config.toml
n_mels = 80
vocab_size = 29
head_dim = 48
shampoo_beta = 0.95
weight_decay = 0.2
Rows from block 6 of a small CTC audio transcriber, named by matrix and row number. Rows with one number belong to one neuron. Each number is 500 + 40 x the weight over its row's rms, rounded and kept within 0 to 999. All counts start at 0. Numbers have three digits each. After the name is the row's rms in percent of the matrix's.
After each neuron's rows are labels from the 100 clips, of 14848, where the neuron reaches its highest value: "lies over" is the class under the peak. Only what is clearly more common there than usual is listed. The data: single English nouns, adjectives and verbs, spoken by a formant synthesiser in many voices. In brackets: how many of the 100.
# fc1: MLP up (model.blocks.6.mlp.fc1.weight, 512x128), inputs 86-127
# fc2: MLP down (model.blocks.6.mlp.fc2.weight, 128x512, transposed), outputs 86-127

fc1.151 120:475484470511554505475523564520430513515478534558516451517530497567495477503471460532577476502494492543499445509498521524480553
fc2.151 126:523436448545513463452510441544539501520504463552517461496480474507485525540494515446473491519476446549541534487529528527508496
lies over: /æ/ (93)

fc1.499 094:418534503570474496546539515576441538443447502483556552614445482499471544537495470517442495517447454451583477421464479460541525
fc2.499 099:472449443449487532502523491468494606547477539434499483527519512486441477453490467414571465578500463438524448473561405479529453
lies over: /k/ (35); /ɹ/ (32)

fc1.461 101:555538520488494528500529418496407493568560507453500445569501474547567448527532499488485413439461513578552476520512435546530476
fc2.461 104:452465526425463550471577518452506481504500523558507517487489485429499529494492502490497516484552467440493491502492604557495519
lies over: /ɹ/ (38); /æ/ (28)

fc1.4 110:472489461500445434393555461513497515585429511521528547531434453525510480511457539537508482507540546487504483490523557581497514
fc2.4 104:469517524506494527470555539502474525482440471460474523427473453461496468514503507544499605543449483523528454549571532472490482
lies over: /ɔ/ (37); /ɑ/ (33)

fc1.409 087:507502578514503375471514518476419473542507507511480488566476482433489463444547482518494432492484508465455537523542493503479563
fc2.409 093:509555545499478462469511557540516545518466525492500480518499481509513474566525504572479427459509460513443494513489534434512481
lies over: /i/ (49); /p/ (48)

fc1.342 140:499467522485514405503466590501508461570500521523503526575487442486448496462471492518444462534493441569479505470460491466461548
fc2.342 128:468591490530459515528551530508513508427556522520488486524469460549569506404528538572502544536529482503531467508509441515500455
lies over: /dʒ/ (56); /ɪ/ (31)

fc1.41 107:504491579501564457510521454502477521404449491468487523526484486556541477539513463536415546474551484503532505585507492420485502
fc2.41 101:545483547500529510532470513541541486493426520510503536420459537513494542466538500434494496446450496491529516507527467518486477
lies over: /ɪ/ (81)

fc1.272 075:520510460521529494610566474496525489500548482505481518540459481432528472493561436592506450507521527500446513516492554470436529
fc2.272 076:555513519511538512497392519424471481403458483486495514528499534480538486507366534461482558572565528484516503613507520521478514
lies over: /i/ (82)

fc1.421 099:500514549491504476543512536435618563514517532515469514504443497478535467519373492495540535531485513579486497555458510438454529
fc2.421 091:469457459501561512513523543486531507482430505497507478479491490506514510440509444445481471482513505472511510485575480466466455
lies over: /ɪ/ (46); /ə/ (42)

fc1.278 071:486478478514477499478505488520489474554406453498492563496476527530441513544475522524490473564509536408458539559505507480525427
fc2.278 080:511465527523437476503472469452524541470536413489513534540587454476469535480488480472521517519512511578541476440567466528462575
lies over: /ɑ/ (54); /l/ (26)

fc1.109 091:534518498517491515512463538436575437459423535524529514555462495530470523539489512524564528496433478513449502432481460439419466
fc2.109 096:513479506569543452464502464494550462450482404501502558520474433474483472479523506504578460494465497447525512479444413487419523
lies over: /t/ (100)

fc1.475 090:488445479514524505486480463528464570540559515459542450488560440492521571475523513512475583404543484524503463553425527532527550
fc2.475 093:500569530485495487521524481541428527543485480537451526462551521466459477478522535540479556456539450465539526511522531492479476
lies over: /ɝ/ (86)

fc1.116 099:533562503449442503546508527505506501559466471560446462569467444567491478482492519508540524494543506465491443524408470536546547
fc2.116 102:539391571583459567482484544475472493472499514533507564519556438480519480519418497500498553457525424467546468447457516506473522
lies over: /ð/ (49)

fc1.124 076:552509456519455496497560483491507538528578439587494494522491497525511521483505504473446492499500555448526510492500583534463589
fc2.124 079:509457400550489613487546550502439403481579518474526445484528450513483506496461517558517502519468508532603454553507550477568537
lies over: /d/ (51); /z/ (41)

fc1.227 114:476471459535539466466477509497522538539495409466437508525463482426539549454493504508488546489461560578434512464520514463557485
fc2.227 106:495573480508476443566546497508501473493547471402520427566541478493473514500526537494539540443476560500371553517504530439525511
lies over: /eɪ/ (60); /ɝ/ (36)

fc1.432 078:467532531452478547481572534538588493541467446456536473449546501472513430545452490542546467554517429425521485457514535522554477
fc2.432 082:498428466547508551542455519492471575465554505522425491465483448550516489497441482445519430477463585511517481468500466533520551
lies over: /u/ (43)

fc1.100 090:499490462503484494470554504527580482503490466493504475459521502557413498609459504583529476528532493438505465414515496509525441
fc2.100 097:513496570520478550515494477500490511461504492496500462500473471449541489436588486478604419511473516488489480541511486526505582
lies over: /h/ (65); /w/ (25)

fc1.57 110:485488554476495526580472492497478494543566455486478528492499466492508554576456577559520506502470524544588460439436508496491380
fc2.57 109:453540523535580531469447516463550413582534407482472466491482517534491476525483495453469487478486464441541461471550522503419533
lies over: /ɑ/ (76)

fc1.276 101:487536500500482520512436466516470489552485556503478447515463423494624446565515598520545474480498487469481536496500499518548537
fc2.276 096:515421465440479520494539487486502568433475565517548535488532517508495501517442488529553498481398465542544520469430508513450539
lies over: /ɝ/ (65); /k/ (35)

fc1.501 096:488529563507466536603521542490482519483431550523511534497518506491497441551509459544489493525546459592418473439572532590481526
fc2.501 098:497539472534504418413491468594520486472495509422446502553543466524522494527430507384480454497516422457416498550523517462517525
lies over: /i/ (54); /v/ (42)

fc1.224 099:462457498480451506488480523501617475535465478428498543507510510448571521491439522609524521537467509461483539505482563491499454
fc2.224 095:499498561486467529545461476485431516474461494494544475485535534553588469509430602474474491504461494544371576551461497496541613
lies over: /ɝ/ (42)

fc1.321 129:552523490478533526501537489542483485446493483493521515521477468488512432521454477507495510529497472519488473481507519504562526
fc2.321 132:481525489485488557499530574472490437532483520484544483503463480482473534497534435432548481498494514524472512526456487459480446
lies over: /ɹ/ (55); /m/ (35)

fc1.381 106:517475456567482520541549532527499491438483473503502466456500475456548583531523551481467512421507426527453568541506472503526544
fc2.381 103:493473559456433506513522471471548521466468452460452451500490549508521437467530488461448482472423530400505512510501608450534491
lies over: /dʒ/ (37)

fc1.336 076:527580482579437511492546552485532511535511475499447465480483541544501533529534525462462581444561470473450540460486507475458442
fc2.336 086:474514410533508494549486535525485481519576550510524472501542505495465503518549532474507507553512514510512500571569407482462570
lies over: /oʊ/ (98)

fc1.184 097:505478510488553495465506564464471468458531482505514563562487474498483469491499551542469510376509490466585498456526433520515522
fc2.184 091:473548533460522486483486536502543460566451429383531517528528515414474504451545494523500431538503531443507535491570451463512509
lies over: /t/ (100)

fc1.273 094:457509491434505586446490531449548481520457539505443536475553528540482524505485482479474468480510484483530543445547520524542449
fc2.273 101:575476484527414502522441511468488536547466570518476502477450547543525580527470474518454537457573478488444528501464504483478474
lies over: /m/ (63)

fc1.391 124:467474514533474451480506577501528496602532466502585561516512516506456469525498477479537502525551435505468533478498546504531485
fc2.391 121:476417508450480494469449560515522455499469451544493505546433513530527498499473480467528522482474566472501464508490555588519501
lies over: /ə/ (68); /t/ (30)

fc1.230 111:527513477546532503526543538514465565519493583494554440502569428450550478495485462518495455463483520610495443537505476494517567
fc2.230 111:450485505538524492531466471529524531475497494510515529461537528486390512540498469482469518555525504464441508465500507496491459
lies over: /ɹ/ (64)

fc1.275 113:493499424434493482523517470488521458469413495501526530524486504399446582523563515561543492463497556530407460523435481552519478
fc2.275 116:504502454519505557499409512462459433458466543518475483549541428494515512509404512545463505440528456532524432598492503536483450
lies over: /i/ (90)

fc1.203 132:483506463521502537545537451461494456518422473564505559512496514478461402627461525482520536446504542552501513515524496469581467
fc2.203 120:481530449491455459573440527501462522497539472503391460517423448495436544496494521520520484543489483566484503519441527465488493
lies over: /l/ (67)

fc1.83 085:472492555483567468454584462531562482559449525491503514553538545517454494513544490489462464527452459490500532523548476523586444
fc2.83 092:537529535456515467503495463549537481489467504527562589507502535545502479534501537504555559512580466470566551455473463571482385
lies over: /ɑ/ (73)

fc1.2 104:516429534488427437490494424525487479517536481538500470554599538512522524502492463499503482531542504487580462461451447522611549
fc2.2 096:426555507476414488474463469479455457535481467562480607532551559465552490533470488465564501620536463570505487535532514512611464
lies over: /d/ (37); /ɑ/ (37)

fc1.62 120:486550514475480494510512479486560531542460507480516512432461490523467520506443491494452506551490589506490497557440567503438502
fc2.62 121:483501553483484510489501481446496437521541459460579479492497546490546535478427458502545470485473489516583538431509413433431576
lies over: /ɑ/ (78)

fc1.45 096:492528508461511519463494429483579479591531555480537502529503481472513505555507501485499478553532499463568460509493523491400520
fc2.45 095:526513472474507490508470540448470496512580477538482480433537519469477563463442544522481504514511521468572449485508544511453558
lies over: /p/ (51)

fc1.18 118:437429479468523517466550576517485542589461453514533448454548476517523566542480436552476493520520481494495514470498533507526465
fc2.18 115:503429497578461521428595483470450506523420568434488523464588522491465478480523515486527471431531527511559560531606536455497498
lies over: /k/ (61)

fc1.357 086:420570475491542477534554500542527495422499456482487480471480448496535506533511476449475497507516477468448554396526473549499544
fc2.357 091:470529494474471443453471570457529423510514360560449436451395517461485493514516482507510549498526581481479443477452526579495510
lies over: /ʃ/ (53)

fc1.308 101:518525454517473491557543505517546500437537450487478503436519516479507480521412487497461588543516461582441472495496480461455518
fc2.308 102:434527597557455516494510531475525530472503465558534533521544532433396487461545549550517512526547529443496493440536512459454457
lies over: /ʃ/ (53); /t/ (37)

fc1.471 083:484519494477515525547590515541520516560512535532537518491470449484523531479505514479501456494468478454518499517499546465486519
fc2.471 087:501435515505571564503514479500502423589496513538459461435531522587480465501517504456521534449521502443451475447425533511451475
lies over: /p/ (31); /ɪ/ (30)

fc1.422 090:459520475513513464541518544487551545593531478557454481518465492490461478525541576581479516514462578479517537564541422477529498
fc2.422 090:588519437528479446490540444476466455478483473508571440487533537498471496449555506491571487545463603472565495574537504574512461
lies over: /s/ (42); /k/ (33)

fc1.402 102:550595550479556488467461534525426510477473477480507508465502541503442488546539531438537512513574502486527474409489474537511518
fc2.402 101:472522501450476476456500550561517604485449459506549515595488485509498482425550486505533517479502487550427484559453513447515572
lies over: /ɝ/ (95)

fc1.157 082:524450469430504464450504453488537463484477508463408549602455551520479585499504464482505443520491575487473571526486476538440575
fc2.157 086:550498431494533541509495499465496465484581567484457515395535442482485509543530493415487493503441511448514436485517489542491490
lies over: /i/ (76)

fc1.410 094:484523434546556472404541460575596490525458465558529464525493529501530508543537514520508538472512481508487551502505514563479478
fc2.410 099:544523576464533501519442571465512546522493497575469507509551568436481451537528507502534459451526467577518489493458431585543555
lies over: /dʒ/ (76)

fc1.15 087:458462576573527461510539545426476522503461564455470491470498427465506529493453564502479482451426501481478484488440493585536504
fc2.15 083:528480499560466505469496487516559456510495448483511521518531499543477519504533424580578470541520485401520463496475440537479527
lies over: /dʒ/ (38)

fc1.340 104:481498610524544545470550549481579496453476437499514557465521502493535515489490541535555499557546474531527588510476463516548456
fc2.340 108:456490646473530479504480543523468536518484427538556534548482543556555511469471527528554470498504524473514503483496517480576525
lies over: /u/ (45)

fc1.199 125:446481475469528526488487538495422445529557489502560547561546484496494491542499451500427569463547577477547477452496431475514507
fc2.199 123:460503522469509545521472497464449490541452478404497549528469504538526575545502446524475545535535515491474530531568458441492463
lies over: /h/ (90)

fc1.85 088:530531499578509508524459470502523556490461486562494499540547449430547499569451504461600494379472525461446441477436461480470606
fc2.85 091:493461504511491591493518459459493516504490523470488507513561408526532547484519503522524525436541543482498485518550454446538504
lies over: /ɝ/ (44)

fc1.358 092:458544543556487508573591494551450513493457541461510473513478464482498457535527456462491473484452506534362468499513496595466501
fc2.358 093:497526486500450456508519545522497510488470539476526533509565519429498432493502509428493451502574542513474570577534534555488477
lies over: /v/ (50); /i/ (26)

fc1.382 098:474477538525570523517451483507449525485424545427497505518520470451522577491462458499548536481552462520529479499469489514513502
fc2.382 097:453535474508529515520537496546501464577552488460509438441596406487517460482542440496513538525502470467456437535547504445506513
lies over: /ʃ/ (60); /ɪ/ (39)

fc1.478 100:484521472468498476511512477553488487531442547484500496536434512483525512465518506500472541517434529521474538507511537517541531
fc2.478 102:558513465497511531496528508469445465477501554489478408497506426495459424507505506516547521539508505486566493503554508538577536
lies over: /f/ (49)

fc1.265 119:504524520521526446556489502543546534516495513472428527463501570491510552460427504538564516491467517526462477506451543489529460
fc2.265 107:484527522545538457468459533483431432578467507442467540507433552516481589548557449492544575507537467545485509525484474535480490
lies over: /s/ (38); /ə/ (35)

fc1.440 105:515436419527442434489519537547443523478577488500569498559517477458512470535469556510510520471505526535550487508529481467546453
fc2.440 106:448449533525418529499412504446501501411513417483578521527562459510496500496539487501533587493473573551509460569492495450544523
lies over: /ɹ/ (59)

fc1.22 100:527464502416510454494521566449449432432561552481431536593483480520448510499557492489525555471527531522424513433526503508525526
fc2.22 097:485443531509536497486455530458486500500592557450525483572507517488399505515497521445450570512554476458530578547521490473497492
lies over: /m/ (62); /ɔ/ (38)

fc1.329 097:405552444468502462438512432445468464540495510531566557457507508537501466575502466530482554460481471503498457562464511486519478
fc2.329 105:507526550544524548495459498539479475451488509492535450500507471484460499462496436414487491470559453593582497440517517421512434
lies over: /l/ (52)

fc1.347 114:482538454443602449559469558489519439537503512485487507569519483538491514510505573596468506590495441525520523478472520512546531
fc2.347 112:524545561499552574542538441532468484535525514472491473527506565512512496542538504464504532377513521460421505519431500471496539
lies over: /ʃ/ (94)

fc1.505 079:516501526495512532454518470540511473521525462519495502619466468602530511561459454502529552473472529440546472476462462497507527
fc2.505 079:513488508525452541501482529545500483461431422566410497436537459508488509560513516470550456454454459520522466556520557557552548
lies over: /t/ (97)

fc1.390 106:560524511497497500490530515550553506490518485461486515466499574523521543480482540464499536387537550564532522513471554490487506
fc2.390 099:486466530524507476452471484492571523513507535489471538493457529452507491459392562448502570504456499507554477500530542515467432
lies over: /ɔ/ (48); /u/ (32)

fc1.102 090:518555506545521464513521586529467520470500530539499444511571481554488518520498478516537497469449563546547533502406488546493607
fc2.102 092:445489476424473517547417493489505449453602526522495482481446446482444515510522482481458445477515489513429499522496551516505412
lies over: /d/ (57); /t/ (40)

fc1.251 109:439583568546465489556465470495485497464544506514485518464461471528524496559535542478470547457584500490490550440540509573506459
fc2.251 109:454511443495523558489447485518489502479481459525553483489555492513493423535467582547518455514535467542516561488471491525465569
lies over: /oʊ/ (51); /ʊ/ (34)

fc1.407 070:551540481510502444569513511534475509479441479561449472552494501486470484566469511504511486491468502488486485483512518477500496
fc2.407 072:512454514394532500421496394469565538600505470485489536457532516601482515509485468513503524526546500488519517522431512440454451
lies over: /ɝ/ (50); /p/ (44)

fc1.217 102:503484487567559454495454502513536498553543523483501492560470563483496542520493455517505510508436529470524499562492469455525546
fc2.217 088:517576477498522540502541453450466522580499488521450484505471433490556537447460472480545506504529440497512444488420604538554510
lies over: silence (100)

fc1.331 117:463505515490546441441456513467569450479534485484422517531483534529523593496497550485519520449473542580474483428481524542472466
fc2.331 107:463482560513551464423451507483429519467567540477552491475542526537465444464526538535449526445550499496456573512536494485526510
lies over: /m/ (49)

fc1.449 114:480546571558477514468490565516478492518510520513459537519566461513438546539460519470558509534482381523431528509438436579514527
fc2.449 124:601508512504445531518399459488579438485515572541472554558478489530489488520400520509497532500523390455517525478478522543495487
lies over: /ð/ (52); /θ/ (38)

fc1.485 082:504552471567555477427493536422457519475428483455521502495578467563461562484437502499504505505486546446455517555487483434543506
fc2.485 094:538505436462498507516471428488512560435479573468543444487473458561512479485429547457471520552499480532515508517482525470611490
lies over: /oʊ/ (42); /ɹ/ (34)

fc1.77 097:462545544494456519495515494517472504544433410483508435453532510518488453546496518470563524546515470436502598539515505470499480
fc2.77 087:477533514454463462458451460569502519528493454449497550546500494472523534523474468484534504480441537503524458450507487527497500
lies over: /v/ (41)

fc1.156 110:522561484517481506523573491489533417438432561476469446496482448548548527596494531480550528525546499484487453492478505560497521
fc2.156 111:508482507611593436566501450527515522502552523487498513506486463530527476449399516497531462447498503546509492515542462556420531
lies over: /ð/ (45); /t/ (43)

fc1.360 091:520534566502479478558487459517533521536495511455536558578534527579499466548582498555509488480410559447557510512474450549459511
fc2.360 087:563481538536512486450575472488521495447477564460506486574469494492539500493459502479550550478584392507533577543585483508488456
lies over: /eɪ/ (74)

fc1.411 097:487467500533526475513447574486566505454567524449514533512483528523553464538480544535468540512504514499454485501516558489575575
fc2.411 107:468535525481489456504500562465539494455492460591497478491458536465466469457446521448472489525530508470417459473475476479472501
lies over: /f/ (100)

fc1.397 111:584538506534519497464512555494506481519509467561525503535534509484535477508429459480483505562459476510597533492385455581538499
fc2.397 111:467492463428478573482513485537527458434532577538467507579501494580506540495487501472492519504529465515443482552500539385577533
lies over: /d/ (65); /ɔ/ (32)

fc1.423 121:468592522415513484469476468557477505419415549450517548501491483449463452482493493482462506443503473521457479534510454515438427
fc2.423 123:476469478540423588487539502488528592542539570473458401417501493472560465478470530518432536531536483496526579554434483518521494
lies over: /oʊ/ (60); /ɔ/ (30)

fc1.497 113:506471469545469485501571480512525508449485509476519540505522471461511422560514485480526491527489496427446484525451519478523536
fc2.497 112:541485564522489519483483522517464479547477470420518475514467498499513542574520554470543487505441517449576516481531478412482469
lies over: /v/ (84)

fc1.476 084:547531501546514506522521520507442525451421486545466509496502526469498515500540450591482453556458545542494492558493485479480488
fc2.476 091:484510542500490487499505545494419512535543548504520488560531442459513474477551520426562492504506470544505515460537513496471488
lies over: /ɔɪ/ (35); /oʊ/ (26)

fc1.21 087:507456555538516457486456459518457567530485493470499473558542549493516509477458564477425595475535523503473472544505433450493486
fc2.21 095:551471529482502540531508465497511532509502482532456490446505471480473406433507518519554484498459485504396446515496459559490471
lies over: /ə/ (61); /ɪ/ (38)

fc1.378 096:489506471459533477544513495497459493534509522441447477498508482500435462528576516453527497531493461561451540566531517513559530
fc2.378 088:480571522510552494492444560429475522566410518490498542472524472467491537506419546534442514488570482500446464462478585438485504
lies over: /v/ (86)

fc1.63 065:537549424532526450442536513528455519498484538512496496489490485477508495520476441469433510463520491446524436479418558515429509
fc2.63 073:420462493468588503532438494525527501471511543571546514497492514460484473462528545510438450522475491502535494453582520458548522
lies over: /ɹ/ (46)

fc1.486 088:499511599493537463545470472470466438522515557578384414482458481446494544519497509555573520509481450556498530483533543449525503
fc2.486 088:510446542486560498502478498487489494502431490502463435519536464547501534453479498492500505514450580478589475503487427422476485
lies over: /ɑ/ (90)

fc1.312 089:472499470466480479527468473463496457483518432469543442528506566564471504443546494479475519475504497499485460458513563514575475
fc2.312 107:494550462508522474515522496445478482504595536503451552516539467554497533529492449502538497484516520442426544540430484551471457
lies over: /k/ (51); /ə/ (35)

fc1.254 107:503559504472500439508510554483534534554549488482495474484504514470475462518560489496490518530502491472454545469414542575525497
fc2.254 105:468464489542513516558474507434465487517480590452520536556519572495530494459444509454469515543531487492556482605489558526502544
lies over: /s/ (77)

fc1.175 086:500512481529503523500487502424567465516438518525484499523506498485449505566591518509502473526501453539515423460480519574508565
fc2.175 093:375561527461515487472488493548532516517499464432519467406551501539453509453457464543532502507546556502467520466465505486529502
lies over: /p/ (41); /ɑ/ (34)

fc1.179 119:515547491521538489477487512540417496467520482418471497560496554526530528466485522511525475493487520507484500529489542493515526
fc2.179 126:517533550483533515492528494508503420462489437537493470458472551429567486447523476446508487543429519470504494487551505544404431
lies over: /ɹ/ (97)

fc1.88 075:520498613511585417490560571467513465492526563493531494520442475476464490477525503466479520456479479568465468487499504497563502
fc2.88 084:467479511556494470459481539459504531526468561479421529538467519562447469510512458530428538489533533484482471528491543473522460
lies over: /ə/ (91)

fc1.7 087:416495478579498537461464531515521460503423474512521504526551500536419480441534493483562499572476496455504589469501517545536571
fc2.7 083:507482497516515457486505444499480512463544524469556467505495540500425565521438499501445555487557470557477450514452553518461443
lies over: /æ/ (93)

fc1.379 087:531513568525563506550451522471477441457459539485435554500499496520516509577527481576495511483550504565478482431516505523522457
fc2.379 086:520462489561512501480586499468474475501468440470456493556492468558486542489448525443528487477558538478468408537513466552566482
lies over: /i/ (87)

fc1.191 076:454578485512531442459451423549505455418489462488407445515451469534509493573488565506509417489494516495440576435499432481522466
fc2.191 082:468540560502536506535490510484581568504553523507459478457493465490518512480536451416533450513479485516526417526546564471432515
lies over: /ɔɪ/ (43)

fc1.231 122:537471542548511475440472507513468506489474503495555481557521550558440512579521482434453497513452482538560545475484436511442476
fc2.231 124:434535559532507454528534522493529517450434501443512478560525479517533480504517535500468497464476464512478543508561427526497473
lies over: /ɔɪ/ (62); /p/ (34)

fc1.306 123:474465459514607445501483481541494558529538496543485456480465530551505414499507504495466458529458475459527511531443493471491524
fc2.306 118:578519450564444484500495485425486456565491536439482512456473491512541457512443467471421526469581491503520558555487446476417488
lies over: /k/ (63)

fc1.247 118:454479443505446457474492434531450468467477548474480489471580539458525549488522504517540555497500497535475548402464563507545491
fc2.247 105:485524463533509424470475523496505513530516484433517506586491476518446602461494484483466550546445478475565539551543532463492484
lies over: /ɑ/ (69)

fc1.404 081:497550403538471491479557470454499517569443519521515506444509524553504479522472592534485566513509540520501563473515499529446458
fc2.404 084:621492467541529475488517550564526477437595487540514411557520455498528469421536498501522528504529475479531511510536475494517543
lies over: /k/ (57)

fc1.130 081:487466411506585482494511538534525477515534447508508526526531535499538574428498538505520531444485493566502512538521516496430571
fc2.130 080:527489493455552492535464472455469506550537521449514514456524551577437411522537559517492407384459484447447429465537546470573488
lies over: silence (100)

fc1.90 090:478554487450512455558472447536553500528421553479532407484540532526527461492506498524498506505507494543521510468403545507481511
fc2.90 095:468454592460522513503535526450458488541483535488478460464508561481581520522484548554523465531487577535511499460524426413520502
lies over: /ɑ/ (99)

fc1.412 087:521539496466494469444469533468444409547518524419496499530500484547455466506476439499513457475497459459516577531471554560474515
fc2.412 084:604452513478482543487504424489517506508532488475453524478461530554563548523476490456475449461573482483522475503490549584452487
lies over: /æ/ (42); /ɑ/ (38)

fc1.145 099:464434581528522480489464491449443501574552505537414476552513517507456479439400489576539517544473485476418433500575540503543510
fc2.145 101:475627532516509598511511520474502478525527511497552460514460576434534380515478456567547533506495475572481456549510517475493493
lies over: /æ/ (69)

fc1.465 156:544515577470507500558467487467550494490527519509479461538485447529470516459461479538531546411512493502509494590491522539512573
fc2.465 165:535492549516516485526465523550466504574578529478448543491532510448501461558475493543492573423534503472449445543479539499510527
lies over: /ə/ (88)

fc1.257 078:460486504526505439500452505452570490512459503505470516484538548467407541495451522504556452588494534487535513515474511481511498
fc2.257 086:516537469544535508516487583502469496506453460438485464511487506483492472522531491532535542507547454514537469516527547557492463
lies over: /ə/ (52)

fc1.303 139:486504466455543428397446562541556531568523396537492544462519496496456407505546503453505498516485474515520537460495507556492498
fc2.303 127:467477503487485466495465589506469498524529433466435498508479560551488455538506465481521411511481514480456446437578593541536524
lies over: /ə/ (56); /n/ (28)

fc1.51 094:385526521503454497523480534461479499467518467452472481470477528445495535554496489481487483460603540475494470507513516504554536
fc2.51 087:495502536531398458460457434471573507525456577543499492504479472538551553546556489479493476436482474494501548477471493438502585
lies over: /ɹ/ (66); /g/ (34)

fc1.462 085:436481473504479490512574476480433513477524476547503522509553521522475489487514483549449582454479502486458480597418499554465470
fc2.462 087:477541435534477450475524507489496573497453556550531469531552500500552461474496557452551478459502519563603576440504440490414506
lies over: /oʊ/ (65)

fc1.38 091:607475484523468508546472485539527438430511494470487516499452491571513489478528530515465523425553527518505552514501426492462508
fc2.38 098:473517452550552475559553448481535513493546491432544551531589508538466524486543513508503538523470463469448506545490520510473547
lies over: /eɪ/ (52); /ə/ (42)

fc1.135 070:487544461568464427467522526503552451551530497499567416514490542591484525490533467562499504485468548533450536472517511524564578
fc2.135 076:559490493469506490480521476541468502584499526585444478544507431452576549514552459497529507498473473493536487534514478548434435
lies over: /i/ (56); /dʒ/ (34)

fc1.356 075:507439457540419518537504550488478486535537496550562500582513497504476537533482557537478604438440547529472446517513485525458465
fc2.356 075:523573567511556493452529391539456527454459517526525500551572491490537563552528569482531495500518510450510521476539503455516504
lies over: /h/ (76)

fc1.477 101:504523448472549413506430521451508509435519557525499557505434487521481578510509521451547511541493494515440530490515505575486433
fc2.477 109:435512524516443537438527463508482508503529577475549471515493504455461469477487501492408559505546446528443523534504569555474463
lies over: /m/ (56); /k/ (34)